Weights of a small image classifier: 24-pixel images, 101725 training examples.
Rows from block 4 of a small image classifier, named by matrix and row number. Each number is 128 + 32 x the weight over its row's rms, rounded and kept within 0 to 255. All counts start at 0.
After each channel's rows are labels from the 100 images, of 14848, where the channel reaches its highest value: "top examples" is what is common among them. Only what is clearly more common there than usual is listed. The data: small charts drawn from random numbers. In brackets: how many of the 100.
# c30: last pointwise conv (model.blocks.4.c3.0.weight, 384x384x1x1), inputs 77-153

c30.243 [110 140 112 133  86 141  89 139 163 136 186 140 125 123 129 157 123 145 148 194 182 127 145 111 121 153 186 114 146 156 123  84 159 100 129 155  81 128 132 121  77 123 186 146 153 140  91 118 126 123 149 114  91 219 120 124 108 146 185  85 165 131 148 125 117 188 107 118 139 128 105 166 147 135 121 117 105]
top examples: dark theme (73); dip in the middle (54); lollipop chart (37); trend: falling (36)

c30.276 [165 144 181 156  84 105 121 125  93  91 128 119 134 124 166 135 106 126 151 119 141 118 110 105  53 100 107 109 164 152 111 156 100 118 187 133 181  51 159 194  91  91 114 138  35 143 121  80 137 124 119  80 158 164  89 195 233 117 132 137  79 105 165 143 126  76 141  96 117 161  93 200 151 118  86 132 141]
top examples: one colour (99); step chart (73); dip in the middle (63); trend: peak in the middle (34)

c30.106 [127 124  92 146 105 137 122 136 157 114 108  98 122 147 109 132 103 147 169 125  66 141 195 149 160 117 106 178 132 152 140 181 195  97 127 106 110  68 114 103 106 114 186 101 119 121 108 117 114 154 158 131 147 138 150 101 192 103 114 113 160 121 138 115 145  78 132 127 142 142 152  88 150 132 129 138 153]
top examples: peak in the middle (48); items: five (36); radar chart (25)

c30.285 [115 134 156 146 159 134 192 159 119  97 145 147 123  96 161  98 159 111 143 124 139 155 114 192 101 212 142  98 167 117 162 133 132 110  71  99 171  88  68 143 101 145 123  78 157 134 119 151 130 125 168 130 115 140  85 114 114 119 119 145 212  26 159 192 155  89  71 118 103 139 140 164 116 148  78 122 161]
top examples: line chart (41); falling (32); scatter plot (26)

c30.51 [107 124  85 120  90 104 147 147 167 173 146 121 111 123 152 142 151 143 123 113 163  92 114 101 131 146 145 112 146 149 150 122 129 108 106 160 129 118 149 173 153  87 104 156 145 178  49 186 173 110 100 175 145 127 132 112 148  87 177  87 159  30 224 176 145 182 156 136 154 156  72 175 151  89 172  86 112]
top examples: peak in the middle (98); one colour (80); line chart (58)

c30.296 [ 49 124  87 109  89 116 190 170 142 147  91  98  67 139 142 113 105 129 137 139 107 181 114 121 120  88 140 116  84 160 195 114 125 215 143 119 180 152 121 166 129 112  79  98 132 177 107 118 200 139 130 131  81 171  98 135 128 150  83 164 159 132 174  95 125 153  92 139  85 185 143 150  85 155 155 130 105]
top examples: peak in the middle (49); line chart (30)

c30.294 [132 137 102 110 117 130 173 135 113 128 109 132 107 115 132 119 122 139  97  95 142 147 161 170 145 106 156 112 109 172 161  81 134 118 126  94 139  72 111 122 107 174 131  88  94 142 125 196 107  93 188 112 133 158 186 126 183 132 118  93 182 114  45 196 182 173 158  89 108 154 132 151  33 195  91  91 145]
top examples: flat (65); lollipop chart (25)

c30.14 [140 125 113 137  89 101 170 153 110 145 105 141 134 130 127 130 106 138 136 139  86 100  95 103 117 124 165 112 177 168 122  91  97 124  95 171 119  47  80 193  56 140 176 176  84 131 133  92 166 151 146 106 130 116 114 103 176 161 128  89 101 166 136 222 105 131 126 178 131  73 158 148 185 178 112  81 137]
top examples: grid lines (70); rising (60); step chart (32)

c30.16 [115  90 173 125  76 103 123 125 149 146 199 113  96  93 133 117 154 114 120  61 127 143 185 186 127 101 104  88 104 126 146 116 136 145 139 167  84  96 124 124 215 162 140 187 140 115 136 168 136 107 140 176 152 151 149  92 110 101 114  83 125 137  96 163 172 101 119 169  90 106 206 147 137 137 162 128 152]
top examples: items: five (40)

c30.181 [155 177 126  95  98 118  98 134 142 140 175  60  96  93 189 183 154  91 124 187 104 178 114 213  93 151 115 110 148 104  91  68 188 169 124  68 163 111 130 126 169  61 135 140  55 172 132 146 137 113 139  58 162 126  88 161  84 113 106  70 131  93 133 124  85 131 143  76 122  78 130 149  81 111  73 122 150]
top examples: items: three (46); trend: peak in the middle (37); step chart (31); lollipop chart (31)

c30.5 [124 120 106  72 108 116 160 125 181 127 125 141 134 172 149 112  79 161 139 157 181  95 136  95 202 116  98 159 130 110 106 118 126 117  95 125 206 147 101 148 121  84 154 136  94 160 181 118  79  76 106  84 176  90 131 115 127 178 119 141 194 148 127 169 158 122 162 147 132 122  95  71 119 125 188 147 143]
top examples: line chart (25)

c30.3 [163 115  97 171 109 130 151 130  90  87 130 104 117 134 125 122  93 137 161 165 122 137  87 168 159 136 153 124 143 115 157 109  85  72  89 134 127 138 111 151 166 137 145 164 155 116 103 144 208 157 168 131  92 170 141 118 168  80  77 167 114 123 101  76  81 132 171  99 129 109 125 106 115 131 117 110 147]
top examples: falling (65); bubble chart (32); step chart (29)

c30.48 [ 99  50  78 174 104 128 141 158 123 143 119 107 130 105 120  98  97 156 172  96  67 121 131 111 130 156 167 166  74 102  95 121 139 122 154 107 147 127 140 181  73 118 113 144 119 153  93 187 153 157 117 116 140 147 152  97 146 126 162 137  81 137 158  16 113 120 108 154  99 156 137 162 163 154 125 127  99]
top examples: one colour (81); step chart (65); dip in the middle (57)

c30.226 [ 85 117 143  86 113 105 111 153 106  86 142 124 163 129 117 115 161 157  78 107 167 127 141 123 137 118 181 113 145 101 139 139 183  99 154 164  88 165  74 136 102 131  74 164 114  80 105 145  94 155 160 100 157 132 117 219 100  75 157 136 126 125 125  85 168 167 160 135  94 160 135 134 138 104 121 103 115]
top examples: items: four (63); peak in the middle (56); bar chart (49); trend: falling (43)

c30.274 [133 137 147 150 162 132 104 135 147 139 139 247 123 122  87 115 111 105 122 153 144  83  76  78 154  90 194 177 108 145 143  61  95 119  86 180 132 174 119 169 125 108  80 147 109  59 153 110 142 112 157  91 164 229 147 130 141 153 172 107  76 185 134 138 145 125  98 151 141  89 148 119 170  67 122  62 186]
top examples: bubble chart (38); peak in the middle (35); line chart (25)

c30.30 [154 124  77 110 106 139 139 108 153 112 157 122 100 120 129  96 115 106 145 156  89 112 109 165 110 138  83 166  76  63  76 119 188 144  78 210 100 150 112 114 135 127 103 163  21  95 138 131 131  75 103 136 113 106 103 176  56 115  88 130 120 138  87  98 115 119 144 117 133 156 136 149  94  89 146 136 175]
top examples: legend (67); flat (63); items: five (33)

c30.141 [133 144 151 119 176 118 116 118  95 118 135 111 197  75 129 153 140 119 111  78 103 119 113 121  96 109 161  91  83 132 175 136 147 145 115 155  59  97 161 136 119 112 107 157  90 125  98 185 107 106  83 157 191 171 137 144 160  62 148  82  78 123  70 157 185 180 157 151 109 107 155 105 149 104 135  67 152]
top examples: bubble chart (54)

c30.278 [120 141 126 172 137 125 130 113 114 148 147 143 129 123 124 154 100 149 111 144 163 125 140 173 145 145 103 165 112  67 142  46 134 121 115 117 145 137  97 132 100 133 196 128 193  22 128  67 147 118 154 169 160 135 116 115 128 160 183 113 138 163 145  91 149 149 102 117 121 149 142 165 171 119 154 150 199]
top examples: items: four (45); peak in the middle (40); trend: rising (37); bubble chart (35)

c30.374 [144 108 158 131 137 122  84 102 131 124 109 142  89 124  96 118  81 115 135 106  82  92 127 133 149  84 199 208 118 123 160 116 115 161  93 143 186 119 165 130 155 152 162 155 179 103  98 142  95 170 129 160  26 152 115 154 163 142 154 106 179  93  86 142 145 195 111 155 127  71 175 161  99 141 151 158 153]
top examples: flat (92); bar chart (37); stacked bars (33)

c30.221 [ 89  92 124 154 116 123 156 148 112 150 142 169 114 100  89 135 112 132 118 184 129 101 168 121 102 117 120 109 116 101 125 148 119 152 122  77 100  96 132 175  97 150 170  73 121 127 154 122 108 114 145 183 168 125 124 149 106 166 139 125  90 127 100 175 128 191  53  88 161  88 146 108  91  89 122 127 146]
top examples: items: four (53); rising (35); lollipop chart (25)

c30.28 [162 121 111 122 108 125 151 135 177 119 115 174 150 168 131 154 163 159 174 133 163 129 140 136 136 131 217 192  75 139 138 124 142 133 139 142 105 135  41  92  89 141 146  85 106 110 120 112  93 209 145  25  56 146 114 106  94 166 138  74 126 154 109 114  91 114 138 111  90 144 138 152 162 119 134 171 211]
top examples: step chart (42); rising (39); peak in the middle (33)

c30.91 [140  95 120 113 138 115 114 122 123 123  82  80  87 108  77 165 128 156  98 137 114 102  75  55 201 138 170 123 109 111 137 167 115 141 138 120  97 139 150 126  85  88 135 127 152 157 135 121 111 131  65  59  82  90 118 100 199 120 194 174  55 132 142 131 158 106 135 138 134  70 109 102  85  91 119  83 159]
top examples: one colour (81); peak in the middle (57); line chart (47)

c30.24 [124 141 176 119 186 154 152 141  92 148 175 162 108 109 124  96  84 126 126 132 153 138  93 187 163 120  66 153 121 198 168 130 172 104 110 125 172 122 155 154  79 176 110 136 218 109 214 141 143 114 130 121  97 115 175 124 130 112 116  99 106  68 114 125 119 109 107 163 101 121 165  82  87 117  97 168 183]
top examples: dark theme (87); falling (59); bubble chart (38); kind: line chart (34)

c30.373 [172 166 122 140 124 129 132 121 143 126 146  72 110 138 128 187 125 104 186  51 110 106 101 100 110 121 167 109 129  87 102 160 122 111 151 192 104 148 113 135 134 124 171 138  13 122 127 142  85 125  91 122 139 174 192 101 169 152  97 131  89  96 147 121 125  89  94  98 197 183 126 122 148 162 129  99  97]
top examples: rising (84); one colour (80); step chart (34)

c30.288 [ 92 156 118  99 119 125  64 125  97 138 122  97 139 119 115 110 146 129 141 207 127 142  89 106  94 195 198 116 103 202 117 115 127 105 156 139 132 111 123 111 161 175 171 199 145  58 167 130 134 113 172  89 117  91 149 125 169 159 122 143 146 113 144 117 110 116  95 155 156  79  96 128 108 146  80  83 150]
top examples: step chart (38); rising (32)

c30.286 [169 111 103 112 157 141 108 128 128 130 122 125  92 108 123  77 187 117 105 122 163 104 115  95 186 199 103 111 141 177 200  70 123 147 121 106 151 147 125  95 131 129 121 215  96 147 156  89 121 116 129 125 109 102 154 179 139  53 104 134 130 113  98 145 146 109 174 124 117 114 155 108 175 149 159 118  98]
top examples: step chart (29)

c30.171 [178 125 122 164 151 141  54 174 127 120 198  85  72 132 150 201  78 135 139  61  99 125 186 125 154 114 123 170 144 150  39 121  75 142 211 169 111 152 139 190  89 200 109 129  83  89 141 143 156  89 101 117 110 175 139  79 118  66 123 160 117 107 114 126 127  62 115 134 175 110 110  87 174 126 105 147 119]
top examples: rising (53); dip in the middle (36); lollipop chart (27)

c30.79 [138 103  77 176 152 146 152 127 121 113 162 122 112  82 113 122 120 118 102  71 148 148 135  92 120 177  92  37 126 124  87 140  94 171 101 112  94 115 139 127 112 106 137 183 109  94 138 105 163  70 117 113 134 142 150 117 109 107 166  99 167  85 160 134  94 120  84 124  98  99  93 117 159  83 149 146 121]
top examples: ring chart (31)

c30.146 [147 113 121 139 124 123 151 148 134 117  80 134  97 132  93 118 134 100 138 173 140 138 133 130 105 121 127  90 158  93 105 152 146 102 152 130 101 190 145 111  57 107  85 104  91 107 143 124 101  85 119 137 142 115 156 127 139  99  96  82 192 106 149 106 126 156  80 128  82  91 139  88 117  48 118  83 153]
top examples: one colour (83); step chart (49); peak in the middle (43)

c30.162 [118 142 107 145  85  87  97 124 141 102 153  88 105 153 145 120 142 104 165 120 104  86  78 104  97 136 153 133 126 117 184 152 147 153 125 124 147 123  91 184 151 209 110 148  95 158 103 101 148 140 121  79 177 132 109 129 185 166  40 150 222 111 133 118 161 107 122 103 119 162 104 141 116 126 165 142 151]
top examples: step chart (100); one colour (100); peak in the middle (54)

c30.49 [119 128 135 134 107 113 169  87 156 126 105  98  68 109 132 120 145 142 109 190  78 129 109  91 151 155 131 143 130 112 124 112 142 129 133 122  81 175 207  87 167 113 189 155 100 127 112 185 112 137 137  91 129 134  74 147 171  92 109  68 119 152 130 103 178 109  87 165 119 112 104 144 144 139 160  70 142]
top examples: dark theme (67); dip in the middle (62); items: five (40); bar chart (32)

c30.202 [ 95 137 116 191 144 153 141  90 154 173 180 166 152 128 117  86 125  89 123 197 163 143 161 173 145 129  94  88 177 140 145  97 163  93 113 128 129 168 141 197 135 132 149 107  91  52 117 144 192  92 100 150 191 146 132  99 153 125 131  48  98 124 109 161 119 144 138 141 116  92 114 132 114 139 147 148 106]
top examples: grid lines (64); line chart (46); dip in the middle (42); trend: peak in the middle (30)

c30.19 [133  90 223 108 126 152 122 112 133 145 132 166  96 164 156 118 132  94 126  94 124 156 139 160 119 152 128 139 159 158  93 115 181 168 106 125 110 166 159 181 135 119 122 148  67  39 170 117  81 155 195 157 131 149 120 158 132 114 107 115 125 166 111 113  91 127 130 138 134 172 154 107 134 155 108 148 151]
top examples: heat grid (42); items: three (30)

c30.195 [135 102  63 131 114 119  96 155 146 105 110 196  87 141 125 169 139 123 131 103 108  86  89 150  60 131 120 112 164 148 152  91 158 149  78 131 140 138 147 175  66 122 125 182 112 148  87  61  97 136 183  77 154 109 112 154 202  75 220 119 114 128  86 121 153 115 191 150 171 144 151 155 102 115 136 191 154]
top examples: falling (96); legend (83); scatter plot (31); kind: line chart (27)

c30.216 [123 189 105 164 161 148 136 114  99 116 133 118 108 136 140 118 152  79  99  56 131  82  80 131  96 123 152 113  68 135 112 138 167 195  96 139 172 133  88 157  90 151 203  96  84 146 106 141  74 105 131 122 111 121 115 111 182 142 123 157 123 145 160 175 118 133 180 113 157 139 172  96 114 149  84  64 155]
top examples: peak in the middle (75); dark theme (63); line chart (34)

c30.240 [200 101 140 102 107 112 145 141 134  96 124 113 106 142 134 139 157 129 126 105 155 160 117 113 164 174 155  88 123 152 117 103 126  67 168 149  52 127 158  90  89 160  95 121 137  98 127  42 146 150 106 127  85 166  97 141 131 124 148 140 122 133 141 130 119 126 111  87 111 133  82  89  61 150 127 132 131]
top examples: line chart (43); peak in the middle (42); bubble chart (28)

c30.89 [148 141 112 159  98 130 177 134 135 113 181 129 142 102 144 143 120 107 113 140 138  74  98 129 132 147  61  41 139 139 155 161 155  90 114 115 172 130 156  78 174 131 124 135 119 122 118 156 133  87 185 190 161 142 155 111 113 104 147 174 194 164 134 135 118 153 128 154 116 102 121  96 108 178 103 136 152]
top examples: ring chart (27); radar chart (26)

c30.87 [137 116 111 150  89 130 120 113 100 128 109 131 191 158  82  95 126 116 184 156 106 128  81 188  73 136 114 164 165 152  81 121 121 160  96 153 133 117 118  98 152 125 154 182 107 112  92  93 156 146  87 184 185 151 108 125 187 108 124 181 118 147 148 136 158 103 192 128 136 132 172  84  97  76 121 146 142]
top examples: pie chart (36); dip in the middle (34)

c30.275 [110 125 121 129 123 139 102 163 138 105 144 101 141 124  95 107 134 113 118 115 177 148 155  85  83 105 191 179 127 149  96 141  74 135 164 133 106 162 128 195  79 126 108 116 156 140 127 169 162 132  96 170  95 151 148  98 180 109 157 129 163 108 131 139 101 164 172  79 109 134 111  95 138 129 164  79  90]
top examples: step chart (71); dip in the middle (69)

c30.302 [122 112 113 131  63 115 118 104 136  86 120 124 174 136  77  89 175 150 127 134 127 134 135 164 178  90  87 163 135  58  94 170 125  42 102 124 138 150 157 125 138 102 169 112 129 101 215 101 107 126 113 150 158  74 115 158  93 136 147  77 118  75 138 107 211 148 117  84 118 166 141  88 147  79  68 108 143]
top examples: flat (93); scatter plot (34); bubble chart (33)

c30.262 [129 132 115 126 156 143 146  93 147 137 128  86 162 154 152 174 134  81 161 180 151 137 118 130 100  85 148 132  84 178 143 109 117 119 121 106 157  72 107 137 167 117 118  68 145 127 138 111  99 112  92 118 142  96 105 123 160 143 134 144 167 113 167 121 180 144 159 147 175 101  94 119 126 159 134 128 142]
top examples: grid lines (71); legend (60); peak in the middle (52); bar chart (28)

c30.330 [104 115  92  95 152 111 105 139 109  97 101 124 130 111 124 143 140 131 144 172 115 127 169 125  68  98 134 143 121 122 108  94  90  94 135 154  62 138 171 141 145  46 151 133 167 180 137 137  96  75  58 115 126  99  99 180 106  95 111 156 117 118  95 114 119 158 119 124 178  90  81 136 154 117  72 124 107]
top examples: flat (60); bar chart (25)

c30.47 [165 142 121 131 146 137  98 167 115 100 104 142  86 169 155 137 139 172 152 130  98 198 162 105 120  81 110 116 170 109 137  80 127 118 151 180 111 130  83  79 100 161  80 132 138 109 176 132  80 202 121 138 191 150 112 151 113 129 154 136  54 140 132 110 119  67  98  77 161 112 121 193  91 156 142 198 106]
top examples: items: three (73); peak in the middle (63); stacked bars (47); kind: bar chart (45)

c30.271 [195 158  57 131 135 144 182 112 106 105 106 147 104 166 109 131 132 103  92  77 107 132 146 126 111  77 127 144 151 130 113 168 132 141 138 105 114 138 103 121  70 109 145 134 138 131 149 143 163 111 180 113  84 129 107  35 112 166 181 166 127  77 115 109 128 116 139 157 146 113 117  97 130 117 140 153  79]
top examples: ring chart (47)

c30.127 [116  96  93  86 131 151  88 105 130 121 139 134 138 117 133 168 185  88 116 137 122 156 141 149  96 145  89 165 118 123  96 158 116 146 187 116 136 131 116 114 163 156 139  95  80 108 113 161  67 179 130 151 101  40  80 143  99 129 138 186 202 187 100 128 139 121  90 128  51 131 163 165 136 177 108 103 155]
top examples: line chart (59); falling (55); peak in the middle (41)

c30.121 [130 136 144 114 155 120  57 124 135 104 147 137 186 141 193 157 140 109 121 132  66 138 148 181 107 155  97 163  97 179 168 147 136  64  97 106 141  80 114 139 145  98 143  87 103 104 164 132 113 118 128 163 205  77 165 140 113 128  94 128 146  53 168 135 167 130 127 146 103 137  78 217 159  84  55 166 166]
top examples: dip in the middle (58); step chart (28)

c30.27 [113 125 115 129 147 128 135  97 109 157 129 150 113 133 129 106 124 120 111 105  85  71 133 151  98  70 139 151 112  67 147 187 122  72 102 140 107 107 167 181 128 133 133 168 167 125 164 117  93 188 109 144 146 132 106 121  80  82 117 111 145 138 160  80  68  97 176  87 202  80 113 104  98 149 107 155  84]
top examples: ring chart (42); peak in the middle (30); line chart (28)

c30.33 [ 93 139 127  94 133 116 139 147 121 105 159 135 112 165  88  95 148 141 136 170  91  74 106 104  99  82 100  84  88 174 146  83 174 121  80 100 135 147  92 143  78 109  92 136 146 153 151  82 129 135 143  91  77 175 115 158 109  99 121  98 151 106  83  90  39  98 134  73 147  95 127 158 125 188 136 156 164]
top examples: one colour (80); peak in the middle (53); line chart (47)

c30.94 [ 97 168 122 141 148 165 132 118 114 135 195 142 127 158 130 133  87 137 179 112 149 137 168 114  97  96  77 132  91 105 100 169 126 157  81 102 129 147 127  80 141 116 123 212 150  76 101 127 163 201 107 126  72 100 108 151 169 117 139 115 169 199 119 140 127 140 149 108 166 145 155 108  96 177  65 121 147]
top examples: flat (42); lollipop chart (32); step chart (27)

c30.258 [124 150 169 157  98 149 115 100 125 130 143 156 148 129 105 128 141 121 125 164 136 113 174 145 143 190 223 153 117  80  80 150 191 114 160 111 104  94 121 138 100 201 180  97 115 192 159 110 121 134 136 113 115 183 158 177 146 128  18 109 189  54 139 140  67 112 101 150 148 115 140 110 169 118 104  91 182]
top examples: peak in the middle (63); bar chart (41); stacked bars (35)

c30.72 [ 91 135 113 125 137 156 176 123 120 146 138 108 137  99 108 141 159 133 172  84  97 128 139 142  76 120 102 141  97 131 114 137 148   0  99 169 115  72  81 109 150  86 197 123 161 175 117 132 105 146 215  53 126 178 114  85 145 141  90 157 140 169 120  87 160 114 135  67 118 124 162 105 152 123  97 150  80]
top examples: dip in the middle (54); step chart (26)

c30.152 [118 133  99 124 137 129 126 129 150 123  66 113 148 118 130 130 137 117 128 133 170 148 116 147 164 134  70  84 105  99 182 150  93 149 150  87  82 129 129 148 122 172  70 138 158 130  90 118 182  93 200 127 167 155 118 106 183 112 156 153 119  97 105  98 106 126 149 136 122 131  61 110  80 128 145  99 187]
top examples: bubble chart (46); dip in the middle (41); line chart (36)

c30.289 [166 140 166 110 132 130 154 110 111 160  85 149 127 123 121 116 144  96 125 100 130 163  98 119 101  95 142 171 184 140 141 137  54  96 148 139 138 168 104 168  87 183 193 131 168 114 163 159 173 198  97  95 153 115 145 191 112 214 200 131 163 108  71 108 102 151 130 145 135 110 160 116 105 112 128 122 114]
top examples: grid lines (72); peak in the middle (70); bubble chart (35); kind: line chart (27)

c30.57 [142 146 165 135 200 124 167 123 135 173 108 162 147 123 135 108 120 110 113 140 137 108 171 121 159 145 153  67 163 150 121 144 151  94 156 102 118 166 149 174 108 126  80 158 105  67 158 137 122 185 123 143  87 188 130 153 147 140 112 105 175 131  87 140 146  93  96 146 119  87 111 155 117 190 103 163  95]
top examples: radar chart (38)

c30.320 [135 151  88 166 150 134 157 149 128 183 142 131 176 204  66 161 124  81 162 221 123 101 134  55 206 182 171  71 138 103 151 114  80 151 171 161  82 105 116 138 124 150 110  83 154 138 129 148  82 116 134  81 107 145 154 117 131 136 173 128 115 151 148 126 149 132 153  78 107 131 117 156 101  23  62 112 143]
top examples: legend (67); rising (40); peak in the middle (30)

c30.269 [140 151 134 120 159 148 112 106 141 114 140  99 155 142  90 134 131 142 101 147 148 150 211 127 155 207 171 114 128 175 153  85  84 160 134  98 117 148 154 131 159 168 184 126  92 138 175 159 173 109  52 150 150 105 129 134 129 165 124  87 130 142  66 181  41 141  76 106 137  54 149 163 137  94 155 104 164]
top examples: dark theme (66); flat (37); bubble chart (31)

c30.69 [130 138 164 124 109 137 145 106 114 129 164 114  87 140 120 108 124 117 161  57 146 161 152 111 136  80 180 176 130  80 127 107  93 167 157  77 171 144 108 135  86  97 101 182 141 113 153 154 129  99 133  84 112 135 108  98 174 158  91 101 145 192 136 131  84 154 151 124  98  36  98 163 141 152 151 134 129]
top examples: radar chart (29); bubble chart (25)

c30.292 [130 124 227 137 156 121 155 128 145 149 136 163 158 148 163 138 135  97 179 170  78 133 127  98 142 165 138 141  82 100  94 103  93 156 114 104 140 138 144 143 111  85 117  68 160 140 125 148 152 146 123 129 104  72 137 164 147 101 112 176 122 153 112 187 131  98 119 191 120 109 139 119 145 145 141  98 111]
top examples: step chart (34)

c30.283 [160 123 125 127 114 177  75 125 119 171 151 179 161 149 119 136 146 138  93 169 124 120 226 166 133  77 102 118 170 133 110 108 166 157 155  91 172 144 153  95 112 127 144 125 141 162 154  78  97 134 139 165  95 137 106 132  83  93 108  74 156  96 122 163 115 139 148 179 123 195 158 133 217 180 142 143 176]
top examples: items: seven (34); peak in the middle (30); stacked bars (27)

c30.8 [127 116 141 125 132 114 200  71 100 151  90 159 226 147  97  86  92 109 132  81 120 134 122  65  95 103 137  94 137 160 151 149  92 131 130 152 103 187 102  79 115  76  98 110 227  96 136 174 110 110 165 102 190 185 201 110 104 126 152 195 142 132  75 117 151 131  97 144 172 100 117 111 212 145 148 121 145]
top examples: one colour (90); dark theme (64); step chart (52); dip in the middle (33)

c30.189 [ 92 137 133 136 162  84 156 130 130 128 106 142 125 128 101 104 157 164 119 177  93 103 145 139 132 131 142  86 175  94 169  72 126 146  92 163 163 134 152 129 136 163 107 115 142 134 101 175 124 111 110 110 148 137 109 186  87 145 104 104 132  94 119 134 109 174 128 128 137 146 113 214 113 172 145  86  89]
top examples: items: four (69); peak in the middle (46); trend: rising (41); bar chart (39)

c30.17 [117 146 163  51 100 107 113 133 132 185  75 100 144  72 100  97 116 117 146  74 114 135 102 130 141 128  95  92  96  90 154 112 125  84 156 163 114  95 132 107 143 100 142 124 123 115 100 130 157 177 142  71 107 143 116  96  83  94 186 132 129 117  86 113 117 125 103 150 130 142  92 176 122  98 147 180 113]
top examples: peak in the middle (53); bar chart (42); stacked bars (37)

c30.372 [ 83 142 113 138 183 127 173 127  87 124 148  70  88 173 166 127  92 155 121 123  77 153 101 191  96 189  89 153 142 114  82 104 171 130 156 156  94 145 147  95 169 175 133 117 173 113 191 105 139 127 141 144 128 103  94 115  77 100 165 142 132 101 134 167  77 126 157 137 125 112 117 197 187 129 117 159 120]
top examples: step chart (60); dip in the middle (57)